{
  "moe": "expert_choice",
  "expert_mlp_ratio": 0.25,
  "conv_stem": false,
  "loss": "mse",
  "targets": "nearness",
  "residual_init": "none",
  "optimizer": "muon",
  "batch_size": 512,
  "lr_schedule": "wsd"
}
Rows from block 2 of a small model that predicts nearness at each pixel, named by matrix and row number. Rows with one number within an expert belong to one neuron, the router's apart. Each number is 50 + 12 x the weight over its row's rms, rounded and kept within 0 to 99. All counts start at 0.
After each expert's rows are labels from the 100 images, of 14848, where the router gives the expert most weight on average: "strongest on" is what is common among them. Only what is clearly more common there than usual is listed. The data: made-up ball-and-stick molecule models. In brackets: how many of the 100.
# router: router (model.blocks.2.mlp.router.weight, 16x64, trained with AdamW), inputs 0-63
# up: expert up (model.blocks.2.mlp.up, 16x16x64), inputs 0-63
# down: expert down (model.blocks.2.mlp.down, 16x64x16, transposed), outputs 0-63

# expert 15
router.15:72 45 53 57 43 37 51 37 46 50 40 75 31 56 36 63 33 42 45 59 56 53 67 64 58 46 32 37 36 57 48 46 38 47 58 61 54 45 55 43 51 63 22 78 41 41 64 36 48 54 48 46 55 24 54 50 36 58 46 42 69 62 75 58
up.0:54 23 47 42 51 52 52 45 63 23 31 38 41 35 31 55 50 51 50 70 59 52 48 82 40 54 47 57 54 58 51 48 77 57 51 56 47 68 39 52 39 44 54 53 51 54 53 22 41 46 55 59 53 42 58 39 65 45 84 45 35 62 49 48
down.0:31 58 26 39 54 46 59 44 44 46 53 27 46 39 59 52 45 40 61 49 73 67 46 49 48 52 46 40 53 62 46 59 80 62 41 65 61 84 49 42 43 33 71 55 41 57 38 45 42 51 68 52 28 39 76 50 43 49 49 51 51 59 46 50
up.1:33 45 60 78 47 59 47 49 37 41 44 45 28 54 54 43 33 49 55 43 72 59 57 33 48 65 53 41 40 40 60 41 43 56 53 49 83 67 48 43 38 47 55 32 50 22 52 33 48 51 56 59 65 57 34 45 61 66 36 58 67 70 49 47
down.1:60 47 78 53 34 57 56 61 52 56 36 73 44 45 42 39 58 58 42 57 49 30 31 49 58 27 57 68 56 39 57 54 37 36 65 45 36 43 57 67 54 33 43 53 39 59 47 60 57 62 51 36 68 60 49 31 32 31 68 55 54 62 55 31
up.2:38 63 49 32 59 60 38 55 47 66 42 70 44 65 42 15 72 42 40 49 61 49 63 40 50 63 46 60 56 43 67 43 46 61 38 37 62 71 62 55 64 52 59 41 29 43 40 60 60 37 41 61 46 43 50 53 49 38 60 39 65 58 29 32
down.2:48 53 44 75 73 70 46 47 58 26 48 58 58 67 54 53 61 41 68 38 44 46 55 39 46 53 53 71 35 45 41 50 80 73 38 46 42 62 54 52 56 60 43 37 38 51 54 62 25 61 63 52 45 64 49 40 52 57 48 46 80 48 63 55
strongest on: small balls on sticks (90)

# expert 10
router.10:65 52 58 71 42 65 51 62 42 41 43 24 39 50 63 36 51 62 55 69 52 51 50 38 60 42 73 69 55 38 54 31 46 66 58 62 55 49 63 43 37 65 51 38 45 63 58 44 51 49 29 55 54 67 17 40 57 52 40 28 56 52 43 45
up.11:46 68 70 50 54 48 45 31 22 51 56 68 43 45 51 42 38 51 48 78 47 44 50 40 43 49 42 31 46 58 51 42 31 47 57 67 32 43 57 65 61 50 75 64 51 37 44 46 53 41 41 52 72 54 55 51 25 61 56 52 66 52 66 26
down.11:46 52 69 56 45 55 61 33 48 43 38 33 67 37 41 40 54 71 50 20 52 52 41 44 66 65 39 32 42 62 47 38 63 52 70 56 48 26 41 37 59 52 57 55 48 61 73 43 49 75 48 49 26 42 34 35 51 50 42 54 39 62 50 55
up.12:49 54 33 74 33 42 27 45 45 67 64 31 64 54 50 55 25 44 56 53 70 63 60 47 37 30 44 46 69 53 35 59 72 49 54 69 34 53 63 57 59 60 57 40 61 43 42 43 51 34 56 57 56 30 59 58 51 51 40 42 37 55 30 54
down.12:53 52 26 75 40 58 56 27 51 47 37 54 52 42 67 78 67 66 25 21 45 44 54 46 52 35 35 50 57 48 40 36 53 71 50 44 46 40 68 39 63 51 35 30 49 51 43 38 46 48 69 52 36 53 46 39 38 51 51 50 55 45 52 61
up.13:60 56 53 52 38 36 47 30 26 54 31 31 50 57 46 61 43 49 55 48 50 43 74 44 48 30 48 66 74 66 35 41 44 53 37 54 36 49 57 44 59 60 41 60 56 61 69 49 40 28 45 47 62 66 70 37 59 58 69 68 50 32 42 47
down.13:45 50 52 39 63 48 50 52 55 31 58 65 63 46 55 15 50 43 51 44 63 46 34 57 51 56 43 56 40 32 32 43 53 48 55 58 61 77 25 57 50 65 68 34 37 62 56 37 45 67 71 34 46 34 57 40 67 68 51 38 46 37 54 47
strongest on: dark backdrop (100); small balls on sticks (97)

# expert 7
router.7:56 46 26 43 50 53 47 61 67 27 61 37 56 38 55 44 72 47 44 80 59 61 52 57 54 57 38 44 53 50 56 33 55 47 45 46 44 66 39 25 59 66 58 62 60 40 42 56 44 35 50 29 31 66 35 34 54 60 43 50 39 52 24 54
up.0:35 48 57 50 32 40 53 48 43 55 54 36 59 53 57 55 45 45 47 39 45 53 39 32 29 42 43 39 55 67 63 47 62 45 43 30 54 85 65 51 46 76 59 57 44 54 44 51 35 65 54 30 45 59 45 59 38 83 64 42 72 52 55 37
down.0:22 52 36 34 36 52 55 40 56 60 54 42 56 30 49 52 60 65 61 48 38 62 47 29 53 51 49 49 62 52 39 66 52 59 47 50 54 58 53 43 50 58 76 19 56 35 54 54 41 48 51 32 38 31 65 24 40 47 56 58 17 50 52 56
up.1:23 40 51 57 60 60 50 47 30 72 53 67 50 47 47 44 43 57 54 52 51 52 51 32 73 43 38 38 58 49 43 65 46 48 32 47 58 47 63 29 57 51 62 59 73 40 53 51 49 52 56 35 70 55 48 50 75 28 20 70 47 48 43 39
down.1:50 72 42 65 66 39 44 54 64 52 50 48 39 62 48 39 48 43 50 64 50 47 59 43 65 40 56 56 48 47 54 78 29 29 42 47 26 43 25 55 59 54 52 45 23 56 52 54 42 52 83 42 70 48 45 60 48 47 68 52 49 51 44 27
up.2:68 62 47 47 48 49 51 73 66 38 29 61 46 52 40 58 65 50 59 34 75 49 37 46 50 41 37 49 41 67 73 62 23 49 44 42 49 48 53 45 23 54 51 46 48 46 81 57 57 46 22 59 60 56 48 48 54 49 40 64 40 49 32 51
down.2:77 51 35 57 59 52 53 47 54 62 64 32 60 51 47 27 50 51 49 33 40 46 61 41 46 36 62 58 43 42 35 50 61 61 64 48 41 57 52 52 35 38 44 35 52 26 73 60 47 60 94 60 54 61 41 40 48 41 56 40 41 66 48 42
strongest on: dark backdrop (100); balls: three (40)

# expert 1
router.1:50 54 48 65 42 23 59 22 37 41 67 55 58 53 52 46 33 67 58 42 45 46 52 47 32 50 58 57 52 68 38 37 37 32 51 64 63 68 44 33 47 32 36 67 50 31 61 48 63 48 46 55 59 45 38 42 48 48 70 59 66 29 36 59
up.0:42 71 57 57 65 71 65 44 54 55 63 64 50 53 47 52 15 58 41 54 29 32 41 57 33 47 63 53 52 52 62 40 55 42 64 48 25 33 45 26 58 70 54 55 76 54 46 49 57 41 55 40 62 39 43 60 53 46 42 28 54 47 54 44
down.0:39 39 71 38 60 47 22 31 58 56 28 39 49 39 59 66 58 53 49 67 46 57 49 49 57 59 44 50 50 51 70 63 51 43 48 56 48 60 57 61 52 37 38 26 28 52 40 51 60 46 56 57 49 21 27 40 76 67 47 48 39 38 47 49
up.1:38 36 44 70 63 42 46 59 59 67 52 56 56 46 52 42 16 33 42 15 47 58 37 47 54 58 66 48 59 67 36 55 61 56 32 73 36 56 43 42 51 38 57 45 69 60 55 67 48 34 44 44 56 58 58 63 47 39 45 47 39 49 70 52
down.1:57 64 55 27 61 41 51 60 70 52 56 80 54 44 61 48 35 52 25 49 60 63 55 47 48 55 57 49 50 69 62 63 41 56 32 47 35 60 72 59 54 36 34 41 45 31 43 48 66 33 31 44 48 53 68 58 75 49 39 50 52 67 47 53
up.2:48 58 43 42 43 55 39 46 42 36 46 86 33 70 48 37 50 52 49 63 46 54 57 64 34 44 42 34 43 61 62 70 25 29 53 56 50 71 38 47 61 65 54 62 44 57 45 44 32 46 37 30 60 50 49 65 65 61 46 64 37 58 60 42
down.2:70 49 56 63 29 51 41 26 38 30 53 28 50 35 39 29 69 34 47 60 47 53 45 35 45 45 66 41 65 52 35 67 57 53 43 60 53 58 41 56 46 35 55 30 48 51 63 57 56 72 54 38 44 42 49 40 39 51 49 66 44 37 63 76
strongest on: small balls on sticks (97); balls: three (57)

# expert 8
router.8:70 52 39 40 37 55 47 40 39 25 23 52 57 57 25 42 70 47 46 45 67 54 60 55 65 59 62 41 56 44 60 48 62 42 48 53 39 61 60 48 46 55 51 42 59 79 35 19 45 50 58 46 23 57 40 42 55 53 69 40 51 56 51 51
up.0:41 43 40 21 53 43 35 40 85 45 40 37 44 56 50 48 30 51 49 39 46 56 49 59 57 69 29 31 74 51 37 57 63 73 67 49 42 39 76 63 47 41 50 50 47 51 51 56 47 53 56 57 65 52 37 33 47 55 68 61 49 62 48 46
down.0:41 36 58 45 37 51 36 73 54 41 42 32 33 73 51 43 49 47 47 70 28 57 65 42 62 47 46 39 73 47 42 65 57 55 45 54 41 63 44 45 45 53 51 32 40 51 27 61 39 77 45 30 61 38 35 61 62 44 40 53 48 65 33 50
up.1:33 57 55 49 26 50 60 70 34 79 40 72 44 74 73 56 33 40 48 53 46 50 51 38 54 42 49 57 39 65 55 46 53 31 45 44 52 56 44 42 57 56 64 46 48 68 42 41 39 33 49 47 56 32 50 63 40 54 68 73 35 37 56 35
down.1:71 38 57 72 58 62 42 47 71 36 49 54 56 51 51 59 39 43 51 35 46 62 51 27 36 33 38 55 28 52 50 35 49 21 58 52 34 44 51 50 69 56 58 55 55 65 51 61 42 67 35 35 29 44 51 55 46 53 65 35 62 50 59 26
up.2:57 37 54 63 41 64 50 28 31 34 44 62 23 54 46 70 63 54 46 45 63 43 44 56 45 52 77 55 47 41 56 58 78 36 56 43 29 53 61 36 63 52 26 50 59 74 59 49 53 57 51 36 30 45 40 64 52 39 59 54 42 40 51 55
down.2:49 39 39 52 58 31 62 32 39 58 63 39 54 48 46 44 68 35 23 58 48 28 46 60 65 56 48 55 61 49 50 61 37 63 40 30 20 33 36 62 38 51 42 55 67 62 39 39 54 60 54 36 46 45 35 49 41 55 44 49 24 47 68 43
strongest on: dark backdrop (100); branched (83); space-filling (65)

# expert 0
router.0:30 64 55 42 68 74 40 62 46 61 50 27 46 42 64 49 49 53 79 50 38 42 34 32 52 68 60 40 35 59 48 45 49 57 44 43 35 51 56 47 41 63 63 52 52 38 66 71 33 56 48 62 56 61 46 53 50 39 43 28 41 42 24 61
up.11:74 40 32 38 63 34 50 37 59 63 39 39 57 54 50 72 51 63 71 52 37 19 44 70 35 36 49 61 62 55 51 62 29 43 45 52 45 46 38 43 32 59 71 61 61 59 53 45 58 40 43 56 59 45 50 58 63 38 36 67 44 49 49 36
down.11:23 44 49 53 47 40 60 57 43 32 49 65 11 40 61 46 54 56 36 59 50 41 65 40 49 53 52 47 76 48 62 58 57 49 50 46 31 29 51 76 55 48 37 44 55 45 42 39 35 55 51 58 51 68 43 63 61 44 52 61 57 50 22 36
up.12:51 47 54 42 48 39 64 47 35 49 33 33 60 56 72 32 47 56 50 56 16 69 53 63 41 32 35 38 49 41 53 56 49 52 46 52 51 41 57 56 73 44 55 50 55 51 28 54 30 74 66 54 70 47 49 36 42 62 65 67 49 67 39 39
down.12:48 38 43 47 65 38 57 42 55 67 62 67 86 49 44 55 36 43 65 45 56 41 55 58 33 47 50 46 39 53 34 65 62 40 59 64 56 45 71 66 28 60 45 63 48 70 54 40 46 39 43 41 51 47 70 56 42 59 29 55 44 38 60 75
up.13:50 41 53 54 54 68 45 77 44 42 36 40 21 45 46 66 48 65 61 77 58 44 56 34 62 58 48 53 68 40 29 49 44 54 59 47 45 32 57 38 28 45 47 29 46 31 67 62 59 42 53 50 50 69 46 49 71 51 55 59 47 38 45 41
down.13:59 33 79 61 55 69 67 47 70 36 49 66 54 40 42 31 54 64 35 40 45 39 36 53 62 43 62 47 52 36 51 44 33 50 49 53 37 40 48 36 84 48 51 37 64 54 43 62 53 60 48 52 62 45 33 43 64 67 46 34 31 60 44 46
strongest on: dark backdrop (100)

# expert 2
router.2:34 40 48 56 45 44 50 26 23 65 44 72 55 54 55 76 50 63 58 39 66 42 37 57 38 64 40 54 43 33 49 40 62 28 53 25 46 46 59 50 46 35 52 66 39 67 40 48 48 68 57 47 62 44 68 56 62 37 61 40 59 36 48 38
up.0:61 41 42 42 35 50 52 41 26 42 48 57 71 44 54 51 37 65 24 49 41 43 38 35 63 39 32 45 62 54 64 33 48 77 47 55 49 29 57 79 62 42 40 54 39 52 57 63 43 66 65 57 43 50 66 56 44 50 65 62 43 64 55 36
down.0:42 38 53 41 41 31 60 60 47 80 52 44 60 45 56 55 46 30 60 23 28 33 57 38 44 47 63 55 56 45 61 31 42 49 48 68 57 42 46 46 30 44 41 76 57 62 52 52 69 39 25 49 56 52 46 62 32 47 50 44 49 56 27 55
up.1:51 35 42 40 63 44 62 32 55 46 46 59 34 53 46 59 51 77 53 49 54 39 50 60 43 61 45 58 63 63 51 65 47 55 69 40 37 58 52 45 66 43 49 70 48 60 41 64 45 46 41 05 56 59 48 58 71 31 54 47 45 29 45 31
down.1:49 54 60 58 69 47 56 32 30 50 67 58 50 40 55 35 77 46 52 86 49 56 67 68 59 58 41 50 55 57 48 52 47 54 49 57 54 21 42 51 64 43 26 25 58 54 58 63 64 23 58 66 55 59 46 56 53 55 43 54 46 47 53 48
up.2:29 55 78 58 49 46 55 31 54 55 52 70 39 59 45 58 55 47 66 50 45 51 32 36 45 48 24 54 39 57 52 44 50 61 47 33 50 60 33 51 39 73 38 53 28 26 64 45 53 48 50 65 75 43 59 56 42 59 56 43 59 40 70 63
down.2:66 52 38 37 63 41 48 51 56 42 41 52 69 32 42 59 44 46 62 54 61 62 69 38 46 59 57 25 36 32 61 49 56 29 36 35 51 55 52 48 37 58 45 40 56 66 46 62 44 64 78 66 44 34 39 54 43 63 41 31 67 40 49 73
strongest on: small balls on sticks (70); balls: twelve (30); balls: eleven (29)

# expert 3
router.3:39 33 27 64 50 75 47 49 43 48 60 62 40 48 38 44 58 51 47 66 52 59 40 44 62 57 70 60 34 38 59 54 43 45 53 40 36 35 58 44 38 49 62 51 49 49 29 47 65 43 54 33 50 58 20 51 63 50 59 26 29 60 23 53
up.0:45 67 45 54 49 40 65 55 58 44 46 48 50 63 72 49 50 47 58 30 59 45 30 77 45 78 48 53 35 28 47 58 63 61 55 47 33 32 53 40 65 42 47 42 40 42 50 73 52 34 49 52 30 56 49 51 25 46 69 64 55 48 59 32
down.0:51 63 36 32 56 61 42 30 72 70 56 53 59 58 41 45 59 43 52 50 80 73 46 55 56 52 65 57 49 58 65 57 43 25 50 29 45 36 52 49 39 46 61 71 73 39 64 55 53 53 50 46 69 38 39 49 53 51 72 54 63 37 55 54
up.1:60 73 67 74 46 48 54 41 56 34 19 20 65 58 43 52 51 57 51 53 47 30 46 51 49 50 58 56 59 62 56 28 55 64 51 57 35 45 61 58 71 56 40 45 37 30 51 47 46 38 59 59 34 36 53 34 51 59 40 70 58 44 37 55
down.1:46 39 41 53 43 38 49 69 31 45 65 61 42 44 59 62 45 51 52 53 43 58 63 59 34 37 42 45 67 47 26 41 29 57 64 57 62 43 68 40 50 57 54 69 71 39 74 72 42 44 46 57 55 42 60 43 44 72 50 31 64 63 63 33
up.2:80 63 63 65 51 48 47 49 54 42 75 59 30 51 61 55 45 59 42 57 57 38 43 66 33 45 32 52 57 46 42 60 60 46 44 45 59 64 55 35 48 39 36 75 50 49 35 57 51 47 43 24 38 52 54 46 44 54 16 63 71 37 51 59
down.2:47 36 23 59 39 47 22 47 54 55 34 49 33 50 30 48 53 52 59 55 52 57 60 35 55 41 60 37 60 57 55 43 52 53 51 64 47 25 59 54 26 36 34 41 19 50 67 61 60 45 72 45 53 59 38 54 64 56 61 60 33 63 54 54
strongest on: dark backdrop (100); small balls on sticks (96); balls: three (50)

# expert 14
router.14:58 49 74 63 40 47 62 25 42 46 60 56 52 51 64 50 44 50 65 69 56 44 58 40 26 67 35 43 50 64 51 45 61 65 40 49 53 70 48 36 67 34 63 59 68 28 69 37 32 58 47 44 44 50 60 45 56 54 48 37 67 34 39 61
up.11:47 58 12 41 38 53 37 51 36 36 61 36 69 48 78 59 57 52 45 51 60 42 46 64 57 34 39 47 44 32 64 48 54 50 47 65 73 49 62 42 44 40 56 50 68 48 41 43 51 35 50 29 55 63 69 54 73 53 62 35 45 52 39 55
down.11:49 34 54 39 51 71 51 34 32 72 62 48 64 27 47 46 46 54 41 59 43 67 53 48 54 50 77 60 49 37 62 52 42 31 35 43 50 48 55 51 63 57 36 58 42 25 40 80 64 61 40 72 52 40 49 53 49 57 40 30 43 37 59 57
up.12:50 49 51 32 58 47 48 70 69 46 50 36 55 42 35 68 56 36 74 57 51 58 44 45 37 69 50 45 38 58 61 40 59 52 43 55 35 53 37 31 63 67 66 44 62 61 26 53 39 39 60 49 23 71 44 45 50 55 57 25 44 50 48 69
down.12:33 49 53 67 61 47 61 36 46 48 57 44 41 50 45 58 49 71 52 43 34 34 26 51 55 40 50 61 41 45 57 52 41 70 40 47 50 45 45 24 60 50 64 28 44 59 62 69 51 79 68 30 60 44 51 29 34 39 61 43 40 47 68 54
up.13:73 54 55 66 44 50 69 48 61 56 57 26 51 46 62 34 62 56 38 53 49 41 50 21 44 38 42 61 55 52 42 51 55 63 37 40 50 57 52 52 32 37 38 34 33 52 86 53 55 50 26 59 62 50 36 52 40 52 47 57 58 54 76 42
down.13:65 37 37 68 49 68 36 50 43 80 51 39 55 37 51 60 52 34 45 59 57 50 67 60 45 44 43 67 64 47 42 39 48 23 54 59 56 47 31 57 58 60 50 55 58 58 37 39 55 48 54 55 28 54 37 70 76 57 29 33 66 59 44 45
strongest on: small balls on sticks (84); balls: three (26)

# expert 9
router.9:67 67 39 49 49 51 62 49 81 60 57 48 46 59 41 52 60 50 45 40 53 43 66 52 31 45 51 55 72 58 46 44 58 21 56 48 40 51 67 28 49 42 46 43 52 64 60 37 57 32 45 38 34 54 56 74 48 39 62 39 74 31 67 40
up.5:48 61 66 40 49 53 38 53 56 67 41 26 39 44 66 43 70 55 59 70 59 45 73 45 64 40 65 58 55 38 54 50 37 55 48 53 34 45 31 48 48 63 46 49 46 29 56 66 36 55 52 23 57 68 51 56 32 72 53 37 44 30 43 41
down.5:17 48 66 31 58 66 39 62 65 53 51 74 35 55 45 54 47 49 56 59 72 61 56 48 63 50 46 45 46 30 66 61 44 29 37 42 60 76 57 62 45 44 74 61 50 43 27 57 57 66 60 44 51 43 51 61 49 52 42 45 49 39 38 43
up.6:68 41 48 65 22 39 36 25 34 46 50 40 55 40 54 50 49 38 55 59 61 71 56 24 55 45 38 75 63 57 61 46 31 61 66 63 47 45 34 52 55 43 69 37 46 29 56 55 51 53 46 54 56 60 65 59 60 57 34 57 41 32 50 56
down.6:43 52 34 69 58 36 33 54 54 56 49 49 59 47 77 69 70 36 60 39 48 64 81 48 53 45 64 40 40 64 54 45 35 53 38 64 67 31 54 40 63 44 40 34 59 63 40 51 49 42 72 51 58 47 42 57 50 58 34 55 41 59 44 74
up.7:56 61 55 56 44 52 58 36 43 59 34 52 29 46 58 53 30 47 48 49 52 35 72 52 52 21 48 50 73 69 45 31 39 35 67 78 36 49 45 49 74 52 27 38 64 56 49 47 45 65 53 62 54 52 51 52 49 40 49 46 75 49 36 42
down.7:67 52 42 56 46 51 40 48 31 39 46 40 65 46 53 36 23 42 22 38 47 23 36 48 50 35 37 66 64 52 58 22 67 45 52 47 46 25 55 60 55 50 26 48 53 35 53 65 33 48 47 50 51 40 54 55 48 68 56 41 57 53 49 38
strongest on: small balls on sticks (79); balls: twelve (26)

# expert 11
router.11:34 56 64 61 48 31 47 48 59 68 58 27 40 44 61 49 52 64 56 67 45 43 55 33 31 31 49 49 53 43 49 69 36 49 50 34 47 35 51 54 48 30 51 38 25 27 59 49 72 52 42 55 52 58 67 69 34 58 57 55 71 43 64 57
up.0:41 21 43 53 42 65 66 55 43 30 55 55 54 56 50 39 42 46 54 77 47 50 62 36 73 32 66 32 46 61 46 59 41 54 57 63 45 48 60 46 28 43 63 38 66 33 78 37 48 43 57 34 57 72 56 44 61 39 48 52 43 57 45 45
down.0:68 46 52 45 56 40 72 39 64 29 61 43 63 63 45 32 45 76 86 64 39 42 28 43 47 53 49 41 65 54 71 49 35 48 50 42 46 52 53 55 52 47 36 51 51 35 72 46 69 38 45 53 47 62 57 48 38 50 65 37 40 59 61 44
up.1:39 45 20 42 40 66 57 78 70 52 65 60 46 48 39 56 47 55 63 32 60 47 53 56 45 50 31 44 45 55 41 62 72 45 47 34 48 50 60 54 19 36 43 64 56 43 60 42 51 32 44 39 49 62 67 69 39 49 36 67 64 54 56 49
down.1:66 41 44 33 23 48 35 31 34 66 42 49 61 47 38 55 45 31 34 37 36 42 38 52 47 56 36 62 71 46 48 43 68 39 51 80 41 54 54 65 51 53 31 62 50 61 52 52 48 50 39 33 57 53 32 54 53 35 57 56 42 56 76 47
up.2:77 33 55 60 36 44 65 53 67 49 54 45 46 42 54 44 50 50 55 48 43 40 72 25 54 43 44 62 43 43 30 28 52 51 59 31 63 56 37 32 22 44 48 54 57 70 68 49 59 57 30 74 49 56 39 56 60 50 51 69 55 42 57 47
down.2:61 31 54 24 43 59 55 36 59 57 37 54 54 56 46 40 58 32 33 48 49 35 29 58 65 32 29 65 66 37 64 47 51 35 66 50 51 45 36 68 49 52 29 43 27 44 29 40 40 56 55 48 65 70 57 62 56 41 60 48 62 51 48 54
strongest on: balls and sticks (72)